From a checkpoint of a small image classifier.
Data: trained on reaction-diffusion patterns (Gray-Scott), 95000 training examples, 34.9 epochs.
Rows from block 2 of a small image classifier, named by matrix and row number. Rows with one number belong to one neuron. Each number is 500 + 40 x the weight over its row's rms, rounded and kept within 0 to 999. All counts start at 0. Numbers have three digits each. After the name is the row's rms in percent of the matrix's.
After each neuron's rows are labels from the 100 images, of 14976, where the neuron reaches its highest value: "top examples" is what is common among them. Only what is clearly more common there than usual is listed. The data: reaction-diffusion patterns (Gray-Scott).
# fc1: MLP up (model.blocks.2.mlp.fc1.weight, 768x192), inputs 0-191
# fc2: MLP down (model.blocks.2.mlp.fc2.weight, 192x768, transposed), outputs 0-191

fc1.143 104:475499468480468503551447494478519540438496543524469462393486480478506527510585532470549597513532458493430478474483487482473464474498532550472505524480536518507495510513462504477487548450489540486517475497506572553542556504499558551488453499545549606503519490433529492502507532456524458533488545486498527516493594432484501459485433532453493519447520533539443441432466436496571491495503559449490530516498523536521540506547532563643535482419541495528515488531445458496507513473497466557487508479499466424555507524404482493545505433442533481510426460550448479581530455513564497497
fc2.143 101:479521510583546504440474515466513444532551490489517457524453472479508456435421506515514461514525526481496505408497497481520538492495479390478483505514471470499534375553456488542449534503426467499479553439500503464518547516547486514565567441552498532547449520488547513566509522508468527517506552587447505513531465497540457491458460527534510569460445487515572545495472509470471505501575523549532485510481512516481480528540494480489412505517466508552493440470526388464483510459398480515510559520496529457580491500572463419467545525481431557492453493461489487461543498504438428492
top examples: cool

fc1.514 102:576495480468600528495515509455432445444479542443449482471473517363507514504565430585454518483442483472508511505500473518491550529457412545532499510437562522540451508470468532532519557502558544544479550502554490453440487516502547517443475532531460481526507527497480476476433444522491555522503510501470504510472451494516454499491468469460519570500462485649496556534586475499506529570425529529497479485527534535480468521508452501485459519469553479553500501516574436493510429564513551531442492503535574523520489459517461529506474475506521436540524536483492491522501525474511467590
fc2.514 108:469453480479564569501478495411509516467522486460523475529503493446528506503469547558465553536469495490454440521538517508457511534564453496535477460505530478505528522578515507552465558536478532495380513582466442472426515551504551429426477483477506469521517483472536471465570522486566513530447579547437515453455503599449520548448543467509539472422506523501543491477520483498566519488461558436521506473484517456418491478496473451572481523499476481474455449521491477514473489489492517594580492522447507449521481552495433505572549504531443415503588482496476488502490436496492491507
top examples: embossed; earthy

fc1.635 113:537533447550513495563453518500516514506585565544427536528486436522487505515525471416491448517509482474435567504535518484559483513454537499495478437482528540494510485448588494509505514515453456551514460479507467496492474496419510528524402487453536486496527462553384509454420491535453575487483450510454481528543480477452506497486533541469471463482435499496514531503463453456470469477503457514525454458456509501497438485506543523471616501463473520504528487464517594496509422534464553564536513442479500537481462468515557524491416544438523496539414569589497483512487504457549568484
fc2.635 114:502499501509521449562492483437436455464417427511459524495571536496514495516513422540444496442498454542457486463501519454471464539456501463411472539482526574514515451435450604533510459437587505514516477466498521537457450430525499393510471498471515480507519529446519560571468447499553504503516519528540466453456432512540500538518565515443517474524508490478487523480513467455466529558498517453550487476491492500491456505524555516467611552562515443492471493514520555559468555523527509558524478484488530582438544473474449529451491580473455517467560495512511480483454518462448427500
top examples: warm

fc1.510 113:482517504495490497529545538561442529465447543458491449443461536496447471531467468462444518511467489595515522531520488554476537506486490469447586500492438494539517495487471469540471502520506484460503474474478455524569386498503445487464449498531498461530556553430488526456482580487494475549495527528462541512546487422421517511559455495591475572463518432542458486452460476511550505487527525510485458445509479495469474441435438469434543422463458495461436462539503560526425513468535482493508421465506491484524542564480447435517482486441509454491517496507482542382573460472474515481
fc2.510 112:512489574530553561495485416479496499458446442503517575542501524490583419446597509551444519491481487514462548440472442539516430498439513509523485375509433484529443448548515450537563474459469503456492556511455430522525541493518561445582496488479568472456561513459479525503504474491541501448562536556498515490452512454491515518529518501468505526525487387517435533481521464532492535502496463504538466469508434539442426488554512510564570543523469479482503498481521472493536452536472505515501506439434536540457497493492455491443559550530478443473554446493540516494516522534505518518
top examples: grey; feed 0.018 kill 0.051

fc1.327 103:452487464479449477526515499465461566515487442538494465411499464493535461429571472525490517491519496493550489451476514590527472474492444462476481492459497486544465514539484550448473528511527497526454403478508523538524455579501411545512476474484501500547440475447506411493481518393515542474525518502511467525509490533518565562532464546509462514510404480469402347491520514470496484559490508514452513446417478465529543465418481494516521525513493474494398504463479467494527462539468500531494440510453564471517517538452527426505525442470505486496477519524476546511481431480549555464
fc2.327 111:497557447477471487469507517479472546506428526486487473536550459491440498498480452463510541475542558504498392462506514496593525512563457474490486455506449421450519539510479507574512490484460508442491500495526485496468471502557538492505464552523472437495497541512425442512561498420477542480442520550483499522530484542523482497492523509505490503354471511460521543479462470485493564564569502463527522543497611483533472464496455469509536470536462521496454564529520463437489498475519511502430583503509505540518472447499540509571458507538478502455505495533443605483465529556588411417
top examples: warm

fc1.6 105:442536567499460509458529483458464524501527480511498535480467505505525447454489483496460534516540514562485543441469487556504497543461507517459527507484492503594528501440483492424489517498485539449577493594473478499405526450423486504443465429505459519591493517525458555446475504491427455469491487505555521502558525553473527544507470588567487471463555450509425451466566588536525459518463464476531427487580495537473501482531524439435579537579405456450482509502495506470447537529492503498486493411526497446561528524492494434533515480449452523473473488486484530517541518517472510541
fc2.6 107:543509453514535492473538440485475426443463458498540481540515544498513479462495529535496416496492445477420469485468471516519465472493628576514589443505532444512505449545462525506502493526544490496554501491463440559526496519467502479525514440484519472499526599496506445491543438492520504476567495503556608509514464486492497521561489488498479511504465467438508480507523417532538543594556472568494447469589501415556470553556476577537523529503502480505555506440501486479524521534484490442546486490446472548470507507428476518439568498441467434471572476498494471467446450509516460490
top examples: grey

fc1.267 097:487431535518520515472487503566524461454570501485519437500514450566510540521501537502519478485437440529519500553545486472551573512460532558489523437488453507440578501492464529409572496521520479492472437482512487523526497485487504445474493489462495487527393589505574504465449479515506471504543516438520512499577607532487400464526501536528560505564485495513529492541517470569512509554536571431499536483465459491597565494490478496517473409502580465504494570470494480508492521521563524608527464494493464455477509497506515499561560490525476487525470511421528500511474502584549473507
fc2.267 102:547462467476484444528556535488515466515472539500499568526441474410525462475500546538529472563548407449511482547452537479479481500521444533513501604497510447521487528528448470500519476465596473514535471540460519461515516430483454542449467472461449520579467486513498491481472477478498441507527480538440515475457529518460512519505496546526402502585493506557507463489534498465540475483477501494485470465521553518458563514545475499520532608518493562476503532515495537444452548510533472492437553489559550464456459528424460582591527460532572484535460442492484494496426457538428428522
top examples: embossed; vivid; warm

fc1.162 101:547416449500562487421517496524501449545519450490510505497536505523479555523598430524542576502567538497504571545520473529567520474507507493514462470501519500469546543485491409463474460466471464473524502511467526479497548524474478499439432466482535540507477519471518535424498497408553512437480504451441501475445490482463557579500450511588474505475505539482443486521579477583521490521535477514463512499571485404491455423492477494460443496486520494486505547542513472552540456430600506511500474521431497501434553470523447487458492556556507491426466539509522508485473560464436462459
fc2.162 111:474475560565499458534475537488436533526463566396551464507553497552476521546492512497446515530551466513511496493489485530535471511521460495535492533536474508502484466537450523556503449543542508472490520485584503490442547483547518530442493504460563420434430548518542462467471433528518504557527523520533533526505533527431446491469500436438510469555413466459502449439445494509514462496507499452515469414582444516486469586492480484526471530439463545509531454418577478507489473486495563482403489507537532501491491520410494510518545479500532494498406571531488593503500482523427474507
top examples: warm

fc1.618 098:489436456509498454469410476479511504450520471506501577470442481467555524526573484582517483451552455456525530482494549497488538556532459535446458420497419584521571489476472506536580412501531438530490563456447497498543475527563547504492453509452512454442506574559457556575445413512528488510472474492500591502458530448494418563519421449472483477529495515471550457492524480531492545502473514482518442504521433518506451445533516483523468470530445462471551481515559493491500478525514577476523497511464519497482493516536502489446502495468463466576408488498504472488448527521506542535
fc2.618 089:454488554562531516550458481458522455506496496476491556448516499511512538487439503524507445569418445512477468526474507490530509580484527521519482527450461549488455484464396535556508473478487568570507435507527494538553432382502502499491436474501550507554522538542530487485459547427503434541484544503444517491491573515447473553458481477454507467529440495507497481465533462508516587507455437488462536405454540449499487453536511562517566485515506445522472610587487518502445469524606543524454500491528538491488518477500508456526448490583468519516493535523473530509502524536438514522
top examples: pastel

fc1.29 093:550502550562519476493480476409506549485491505481557419500560501506498526442502562494436535476575497485474479468463502575468468519507541461538492513497562446557407496504525417498463492438485548492504467545466523540535463570487482469473459492521501588503566545507490465490484528474466560452475580545518464508465510515472569595554440538448485546491494541457414459484475515468493514519565461501457501490548546513481538510571479560494485521467464511468441561481534538428548552514509553563571504458522494510484488558555487483514504455537537458547442484542457544514522488490569547412
fc2.29 085:533508482498544513514474476481501499519434473452495523452634579418431482486486349511473539449498540509484519454449532502559545557541555470516492664507468447483524482448477508611486532495499477484498516470455456419537527497539451494507509485528543455497493521536494501543531486518541552530467465583465545503525486540483511501468475497543381515434469464471462554488465517524560539512469515528542493500498582498477511506548499501452463510488508524495511513446477498437510541469436500501530472506451540495496465515488559474438523560497520486512510513503424474567481530505468478453
top examples: vivid

fc1.588 112:483542472519478497510454469471467519506520519447531496498475499505484500467525502421439474506529485528465564525463438535511431413474487466521517460516524493468537520506522522452473436529541480462538556435485571495465423494506511514473499468573484592487499540474458530488490458547477482517482496563523554561492553516493509430476506524548565465521538437484552512495591482536458561497499428542494459468513485483507535479573563531520528506434502573613519486527481516515464424562495485523492469452474577457564473464479610461478489592463514507511536435507555458568506550551534521415
fc2.588 110:446511504496430437509551575502583456511481523557532566516565561482444474505475470461493556547556433508457551501486494428439324454510547458535512547526483442448506494509553471593533468536545483535473508473562519529500498507489482542518500441542463482536559528509491557502506492502454505438490453490505459469531554458477526515489500507533460457493444572539533481435465458456481477546500554467482529528485489543525539489493513478440523463529522428460476514535492475443493495452495479504518560499429450518524484514472593578580441512511513489552498523493459506481466571512505451533
top examples: vivid; feed 0.078 kill 0.061

fc1.544 114:388492468430454508470492495463486503507503507556473520495483548484505497524478496501455561536527477448462521486547612452468476560517540574505536537481492442505557478530544481581531480473492513519496504493536493424516569583422465548499453477512545618503426471427447484500558475494423525397551482493502496577497456420483560543467555505549541499523517419517486484498516528540470494520540518506558507516555540491529503531538454473464482482526516519479505506554508433506528493521563438464535493521495569551485497482486522539414527561551547493464544492534498490489463506565463568512
fc2.544 118:521449486530494496522501501485497482518572532557498533513514534440500504549468520546463465469515515498476531498539533543520503506557536514492424445484502542418490519539488385495491527470526474534450478484447479562561590537482504461430560495440517437520477517497450538553547550513503464540551452541438501473528415554460531423563546558495502525509479456508612480513536495536475464472500483461487547595521528530480501464480616471485549520460485539449515439542484567543471535499574503482533396542508505425507463505531485471449496503432483487474459539482491526550477468497457577510
top examples: cool

fc1.692 096:472519555510506553503483461518557480461449500447420467451375482506482495542502495468476582513473470558546456517559588465574454532547512490451470494502465478494507523486506509497514486470483494498422427505532538491496519428498479493523503499416492503495490547440527535478499526483493428438579528464477506466536524507443486515563509509473496481581489493502528451557441521514522480468498599483483414496506466502521488459471549438496527415516544555454498499522524426532443466540499506540442467469505490494564556515450546431496652492444449501497573467481535500496441457492505511529
fc2.692 092:493479446396511565453477470469442534487529477564464551466534503511517378489482500522505492514503483470567466511469468553498510476466478510514500559502471537516507515543428588525568483508500458467481501538469560507553507478470510427511557502516541481531389484497507489539467488446500506516486446440440513508466442476564495454480554477453540516473446556538534544479572563487486551521428502465422476453491476555496526437487488536519589501566490507503530468541494506472474511486544470471575496478469540530408528439527435427533427534574520588523503512453503543482564497479480531495
top examples: cool

fc1.171 094:527483507510495564550513512459489461448511436505569513522470534480454526554521471490522520491471424523475577462461488546447527539538454448526513393377452526445495538505484501535488463504475505545479415530489503473534514510443542468486467483503442454453507434444556559424506510427522541555522500462488515481481506559476571557460419499525467525524563512490487461482460477498508530450468481490482570491482551500528452514503522481469510552566577421495547471516561553493528430519475536465542451515492572483510512508529479467459528471553472547430439575558493492414505461447514531539
fc2.171 091:524526472507492470522493484424553433558491557481498526549532467493451460508503488513482481537427531457540488530537503460466494563476526517496521574473521472580437461463455470507499527490447465523471481526539427455506440453530479490550498485566542502515460497538501501481456530421591525515465468470446463490493499507551588428459507535540589511467555475514578518402463493457532520531458464511500483508484523480456484551506548531505497521485469505603498523554554497579468539512533542482485492476465495505581472466441457433548459562547460412498493442515500441570481591488558552474
top examples: grey; feed 0.058 kill 0.065

fc1.670 099:516475421515536464516480464470483525473465514556527454522538428542488543456487500449464557496545467482425494464478552586525482508504588520466441519454581510494502454511524459547458505488414496528552479454467434535503464582504470517431507570498500528532495527450391463484457496523464535487442553491491515431485537513481559622532399527420460524436526493506453456502443512498472468530551477530446498447497506462528518504504509529480516473407440460511442549470528502464517505557489488525538570482491567511512437528488469530496463482457516502502469560498496519455544462474541533433
fc2.670 087:566517511480540531497476467462534491463463473474511540491571533424416449448549437473497545500559564519502516492464544550521554556559549475507527636497477447493486509439433492552426522486504434453454543487504519388522495493513481469475517421542580464405496503553560571527513477478494524497485495627442560513476544529516458457464513539499446515442463492481512538449474493484561507448433498467509497476536599510472525479539495547502510506515509495527507455478490469447518530463433543443498484492407512513481497496505543497475531549490481504492533484518469468542442510512502469476
top examples: vivid

fc1.271 103:458477494457465543558467522521495474550464522498533503515432516437547528554514517460540475430536552475450548498534599538467456507496527450523449555554489442508506497452454466481534547495533489550473507508495568465474410510528483536453456424553563504490440501510471506507556464450468505503474492555515413514545471474551526524477509439503505536474459487452482467521495544461538524448444499547487461421470530534518447543513511492506505511471467458546449481573508446435597470544445493458492493494469576568511478466485554437497527597487559467531433540527416477458564535480454535538
fc2.271 097:496511483510499481491458474446481490468464396473450575489516499471432513564575444503513476440481483497475480487473537580469516516401436530500458563437489521514516548523485554548546510484473526506508452484507497465533500574532462460478501515425544477455505519516564533395511454450495504428505447481490489510546491531500542498510574511548474479442496583537489488435427501539467544549566479483432506489598491499522474431480533557548502501488469524465435485510529526501485525590530469508402481463489491561589519468506447480527559499478478558516549480515499536539424492483494512421
top examples: cool

fc1.460 103:555467506499489441541505471522447601514549480512474467526456534493563516552492540493521580475514504495501492510452534499486507490541532543447492492542482481514434556575509494496520556465480533529494586501550558498530408462538531484447540559553493524511497470526520459504434495417495561550562567535477507524454512555529476498527506492475507549435485537442495590542513546529491504479561527474494482476573526539493511503544455472485538444532518490500472495502451528447504554535439562504539477519474409541555538519506602472586547442414472548561519469474514536457428559562472517535
fc2.460 111:481474548505518507551507484499475483466432512438447455361493531451452557544477425537528496521451525495482520450519491569532420541451540545503398480498404518539607522521490509515542541478461566516528441495410456522590466503488499484544529535450514471510508439463490527516468534442492399522517552511560455567424505461518519478449459509522463402537547526518504481462478510466499529499540515528494564482459451522471477544493553454525504531528514527532478523485510555516511566508588468479507475487521460472466463482535466532483475522522543525544541522501485473439572531540508508490
top examples: vivid

fc1.105 104:416543487504561485515549558534463500606502435496467556431460513509498563483559441414530450474471544490533523532534547532501544588465533548539512493516486578436487521458514497426534438462500530518474519459456489438530500463501516521456506443559523478499424506449417525456456519526492432505495488476463468487532514506483513496504518507578497490492509518469407433460483551529520434524448543501483561543571574497494479598482475552571465555470540500463451586488480521541513512448532495495476492516484476499450509472589558514423494518533463537484472468477495530567497523515504479488
fc2.105 118:526480490521582482496479489496450538496559551472497401476514481569529476511494561483391515469543442488536520487473455530535441506530530498534451573479522537500463480465539489510519503538615471479382560550496478487473495485536525484445454527507506545472477472574511492494518430560494455549419459451480555513550522481470496515428533490426495455473472452553545516521485511476464482490528524467484426511511479459504509555480651550510444527487499483527461491417559559526482434548556510558505513497507524557491496548478528465483500474501507499567496532520471561491455422472524461511
top examples: warm

fc1.127 090:477464605554562450480610551504522511536470481470546474493610518450535560417497466502498525465548552481528517508453452530499526554521518544545489498498453456513538504501529468532574483456487457500519469521545451454512606564471495446511456510563461465519485582504481502455477492531503501498473524471467473425523480562474517581510442494478521535420541454492462438528527528422496500501592489484494480493530497450502506554497493567475445493432520553516464523478523507421489500534527480541554523460510441483494412533526507526496469490593563542512492538539493451469561506507533500441
fc2.127 079:452519500457553476650438500484491526558459483428578457508537535470427488484476374475488533521478500474504488497483475458518464493456515500485452679540551442462447443452478480525454475571559465495501538481445458477505483542482479491458561504434537447455528524554594505509493471545518574465473496522492535518516471455461481445501534468536459507470490487478514542515538489498541444487432498494543483466479533502466583483553498470517512483532514515473539518447509557508512496470475531504520491477450553502488507550494521487470498489464484489441498517471380543527482510538480515438
top examples: warm

fc1.580 087:465521503462570507500480453527466529502474537587499428526507551492538455460458476491460504560536510433417425421517505551457457538542492516434481556513591502552469436482476535511539561500435543470423527448507480440602459513463485501481499496495458521492454532543431489474513525532583512489527491564456539460507507506482569586484509537500522496456448495499385458514435539479488467591509422478443476505582501543528545479512511501531445541494457516456495553491485512462485549507528492494496519507524518434470430510454500451446522502509479414489537526501558512528501445492509485459
fc2.580 092:526506446506431519510471488537579504496473466458491517499558526499444513457475429537496534513523554515491511506446492436554536546525500458541577549489475499496554516517429521506476541451474505452481452530487471496481488461511491533472502495530493449553492481558521502498524494473442473486489551490508529463484400504559567529477463469545361533479495455500487536513532537564532528455451537534524536547517560484411593594518550528413508477562479481505513511487539477526557476508494503373450493508500502561496578511548573438433435553459519456481469470492461532577490540495514470463
top examples: vivid

fc1.83 099:510470455473548544496546499529544572512399524418552603522565560492578517452469519470570576537477541441482501532514495476450499569495471540458514506439502499516509510533491474541504478433538475429434457514504501511508469542421499502478508570478520530502492471437424493517510477476422536460520491552440481492501511507520521484516515546498513460540565509547482447506499567549512442477412515412447543505491460464532568491490497481481475496464480440497517506510487428483526517546507432610517469503515517538451492606435570505504521468511535470425511494495529533485478502540530577503
fc2.83 110:505497451463491489564528484481540489487573564432472453422505502457548526557516499521515473509524504533519554412551560562586535514565492481469538510525550475488519472524530482530514484515481541511514494488475502446453468473453534502454467425497492474484516462520501462528493516497488482563544494500484482516558513512523529497493611470543494504531450474410469491418490517488506526473526482487479529583513468506384537548465539476485547430553468484544497511568465489509613488464528508371507449452500537577495494489508537425476539507436518476444440458458455516546396466490536467482
top examples: cool

fc1.338 105:473498486412441564445583549575454500543466462479498526517545468508468493479509531426529568532491563493454554522509511496423485512528413533537533457463547448481562462499537481466479446552487458501563527485499500530472476550502466469498536441456456491498482526530468478472513536525485511477551488539494501514507561499562480473532570482517490508448495483507475547449465597540489493480482465425442608487490445583562523453491466419506559489469480493555564524496453418529423505505541522550512494531556475477513472514446573517490476489498477480445537435494538515508495424547546590477
fc2.338 102:578464476436471522456498439475564487530516476485439457431535480507539504492535433429471464456544545568455524504474474507571469521445415521534546498464498422526474478500500506568460431486505518524524492528474542490479486533470487546524386484499462482488527475492514443482474546487600504529547523435497471552570513482496497487450531421518543514529502522471474509460532498562526460554468465547508517584445447488444498541487462451466540459541541553510513510518528495470532495414433489452463433471501543497514515532505545450501579508521553580527403483515526574546556525532525460489
top examples: embossed; vivid; cool

fc1.448 107:387537523591531551430498461509475536470476444463512495538513489483522447488458528457448513510475519491440517544537420525533487494510467510491440538540561586506473426477456497432486485542542495514422505488557486434476552515459496525510474497475497519487445521443552522466457480500448556560545483520514434528489521468528495565413474484465513541463473461538526419442484550545521514464555543484454486500517490506474470515471489509542495497502508479487504604480426536414525506525529524431476488491431600519528559482490520487555468529478484466558369506484559499455530445529487485529
fc2.448 116:495502460520572469462512468565499490522455428570458450471522511536485494472469511495523452439546531492488532490420518550514524525489627568470525481462471488560543409492491506487494459494461530536609519467472571571594564444520456473536542432475455490510452514512522576443505470487521429464542523423460493512592514466489450446470454533487479473505474479493587501494525448530503572600512556520447473458565509508504498536593501453537537483495527455511531496478561576526443504474490528440473514477492520489528509516512517486484517486483488534519483518541506475450473423475497486519
top examples: pastel

fc1.126 101:500504497501444578550511504516461516480511516522543542490468489472530584491496521587558529500515537558507476533518551538484451434542544460451463512499408507501494557458528570556546470560551548521458462476460414452489442501509503478523439538478600467460443470461560597539569465495508530467503517442475477526451511387487546446493476576524512512479485469481521499498540484483563435500453564507468464465471536516509508447492580463512509554536498500505481533523498518494593467511497486506526482521488568514526501425496545479528492505556510495444509537525450535426525578464601497471
fc2.126 099:547535413461519481524426413487537538582440489472505521554544517496447502523562419513472543530505506523548552483448500535520528539477492535488510631434477547496503482519381441492498473507441489485446452567470466515545490511492518517552463537565537497563508457497477503496464504472563538473507467435500482542510439516550481490477520496484481450539449493474535488432504511485503528444460508504459493514458490425419535561568526453487547548497433536511526443576603572557489454515507494488550523519484500549523540537509494452498468492491497493502464494519543525506423463423445494460
top examples: cool

fc1.311 094:477547604542493410482522427519452543438579456518576503484480524427545492469436527528481519455474482535484470486483506538557474493527552493476442439519516485554496459480457447522449411542470577552506485505473430518450489547464500537554493533487523514500497500520440559510478519533493470498586496555504499510501461496510556472527423475493426551501546479440426458453489542477498502516452519485496400481556546478472499513487494473414567515546537471506516563518444547455454473489552508522489564536486536512464555579542519479476492482520439497478457447591442445513482539461494507509
fc2.311 108:503533496498517490533496510487475439490458498433516500517601552463559482514495431517489513483515498534452434506488426449538495498427594562514533528437476472490440445500476537460549483463542544466596495499523511564578534558479498485531435489579514444456534528524545524506486528458487547503491564566479506490464460573496402554512522521479492522453485537547448456564525467555561476541563536516454488432574444478487464508520431549557536493466461466531453506476505510468517530499448487519548472486477508522452502510485440592491532507551476441510598502459480548467545532499506485439
top examples: pastel

fc1.342 114:507492573508468515482497501548481461468452443504499449501567476509468504508526540535530493452446459508497513541423472470490444503458462490576470516490440505478495462474445493505568527458586507528439503518538528500504508466465525570560492558523505520509430568648563488511484464512538532475527549457499456485457541477523504432497562469471512557448530545561467530456471432470444462521440540488483553437541429497494524492467540500541522492467519467481539575513498416580455482522547597450452503498510538527536420519536456440559444511553489495460491514488466514543468517535507422504
fc2.342 111:534452507443557506507471489541455505416508530426501507493500533453594481435550493552499551558509508431451465493462529460538526608488462521477569501580527451469467517485498507494459534547513508460464469437499475466414465598600569468502478548525510456514428534450451455443513502433530502477491509527447476456521477593524469460533505487477462578488413512470468482514525460488539483506511456470514544518461534460519526553488485520468513482479532518485503483549460546512454419519481473472559529526541457450550546559483491539535441509533495399498499477521487506495437462547484470447
top examples: pastel; vivid

fc1.309 100:566526500464456490546467540501480551464463535506484545543489506440440502451546511520514520493523496410525482444453535483539483457512506446535517450456504500510526497529413483461469482531527576481405442494507562528506500539498518526482474479581493434523544557483468475535579530461510487473524485536449493519468468434477447447583521538472502463540447485527490482491515428469535499487549576508495436521547530467508485487453473544499509455505486510577567504500548507466499408449529520495511374551493609536480538476462435446572498453525502498488519433583504505446479512466546542571
fc2.309 095:453446448508466541461439474507508538460551484518489510470534480508488477455459540466483432513555417485445506569524481561564497460541488495475508598514445476391488544476454566549598534431490459496428488567503507544552542484485533545456471529482557528576538478528525574492477520460489519477504552416509540519515505488549571436473484444503521491441448514531535533483499492533463489506441545508455512523466492544545463520488520514540472491485454498516478459503482561531528490494576481540561568488512606486505519469479517496501568552545501474480560599584457542540474499518507486488
top examples: embossed; grey

fc1.486 096:447472501497570492408512481535532561450462470447540485495424555485575591520483485533491509464488533471562584539533495434495555490505547453446528564546471576481527484483550557481559490535541451511440451580518468426512523524454452497483491469572536446569493505549535538509493513473519462460520560455474548468559475501519533498459540431444488491577504459491531531496506559503528444406459489528530514514501487495529476484465551534508447568488513427440483554501434455520452502468524509532455556489469488496455496534542456461475553462481564488525555514497433555539479515510523508557
fc2.486 091:502485491518498418508477516460524442559440498458485532489445487481540523485457518487521479569489510459517498541444477502585494515523464488495409498498487502453513510529505417481483487474502495484440489502439563471423454489544490529432484535419493526469461468448493474451523520454478482564442398518409508475499492495492422558518443492515503536560459495594561448492498432460468539552460442530444480442518544447469570510572536470542532546456408513486480520483469463488555535473494490485525461468530533477466499547510513477559503463572578515468491473429483582521420473471449499464
top examples: dark

fc1.168 111:477444473530520519500514490494545546434502451498521521493463557485523562553487541479601481532494491480509523560454499457455537486520497449500502488496443517462545574509558545505507437468527449551485561514486428483442516460517541471525435496466484481419490495483513463521588502440560449429415460480493458483446553469463460428510431568500507509553466504444566456554581456508447544553553505521496488486530529509478516453528517464489509479600453441497600426558544527537548495510556524502487519462468509512468482462533524505516533483491527516498448482473470532446409510468523583546
fc2.168 108:473477547498559497491419487478495451585424520497501516552492466487502553407554524520450489489465447561477525570494525531529432500487483517476446432495485535470464464502462518478463572489463482544491434549491536514550492394468516456502516439544596510493553539468536513480497554482518496459574511567542481498501524533462455446536503510494502455629410450495477449487480466509475464461501531437487498449533536493539474488504495578575508487503496466536442505543446531544446468493423504585482468504468484471505554498503547473502469558514550497522519558441452600505490496469484542509
top examples: pastel

fc1.158 098:496485507441542513465592512487439489495432457445480602471567526521558521515520512490542496516567542486524445550482553507491396457521509567537534432389502520466555493418475487462501464472511457503517499500518488552560466534531441537496466588493486489438428508453497444500569510524524472472456455507512515496494469528517525467525534452488518488474492561502481455479537427575486454513541496465497554489441513484534451561562497502523472448414472502522558500526511443461484580516565577504512508549519531502436520519481580436504511555487461438495510534483505498562427502533525522470
fc2.158 091:483515505532535455505471452488527572517576515474491513426473522568548509470539466534407487436532521469492473445509486529468580534537511536524503422482489493470454476526548535495484518532546528493415552517490477520481546495476573542513497394514476548444517517552542540521467544604554521444470425485493515468552498483506578449452551508544530532478502474471497473520499565551500531516503428497455448518448437529465494503520476505466524537561523480513460553509555449460498427551505491504504523459533588511451491445496569487500560466526530561504490512450490560536522424591487473414
top examples: cool; vivid

fc1.710 098:521502423490504490474482479481487455511492543592501493514584548462542569542504487383481511497514539436457483473467494526437541504540543462549512592462487470493434490468532458472545546549480552509500516481436511473516449581492481528470555516468489525516457525515470420491508516492543498496521552540499475522574455511546528555553482558468441534457521481468402508430494495474458510559554470547505543404457471520519522572488493535555509509482528494501442501504530525411494536597527537553498483526457554536544409548488471553431496489509491489492474569501497552502536525481561526432
fc2.710 110:516518505469460490585511457503551485459477462552433539461486508437450520530453459512471510462527491524466494536483548474555537569505504476516533521477503418564516558461483464510486511503479564494513539477525484468554521489530476537420573428519525477524485507492589571524552506463469530552456552530455540467441526559562551446412526469528456534411476475532526522489494491559564592461425503486510509507484535529502517505500570546448419499486435527465542566377556427514491559469505484473494543451525548482479500473479480451485495502498478422485506535516454521564427523508497517489
top examples: vivid; embossed

fc1.73 106:499419535493502568530476572464532533537562479547458472499529502486481443484462485531607490419492583435528482543514610471524501591509442529459485476499513523432495442466512446467493492494480435459509527484524483512494553465469556521483494567508476517457446495553421475463434488488505539523505434448417502456517458524558513519470536483473457511539508514502497604542472544517529461537462471523503453515548566448487544528441486507475489510471408482457408483528497531516512542508520549514493565580528466500468515585559508502528504458582482510469443530507470462479484530444500515531
fc2.73 099:438423502480505471471550487585492579556441489481496437517523479467400521492503437466454534516469495470501488517465486522513439492557586518478451639517503543512517460470541502541460512495567554466606567477531500475500450565558446504488483494468565527531478529532500513509500504542506507507466497583561567573488470465481435477524468534458452489510497517512546466492565454487499480498519456504490487466438475438455450446523544537508484571430563487479513490459413548489504485416502506508428460489530472519492509477497508460464516500502538539508536485517446561533398525543477523487
top examples: pastel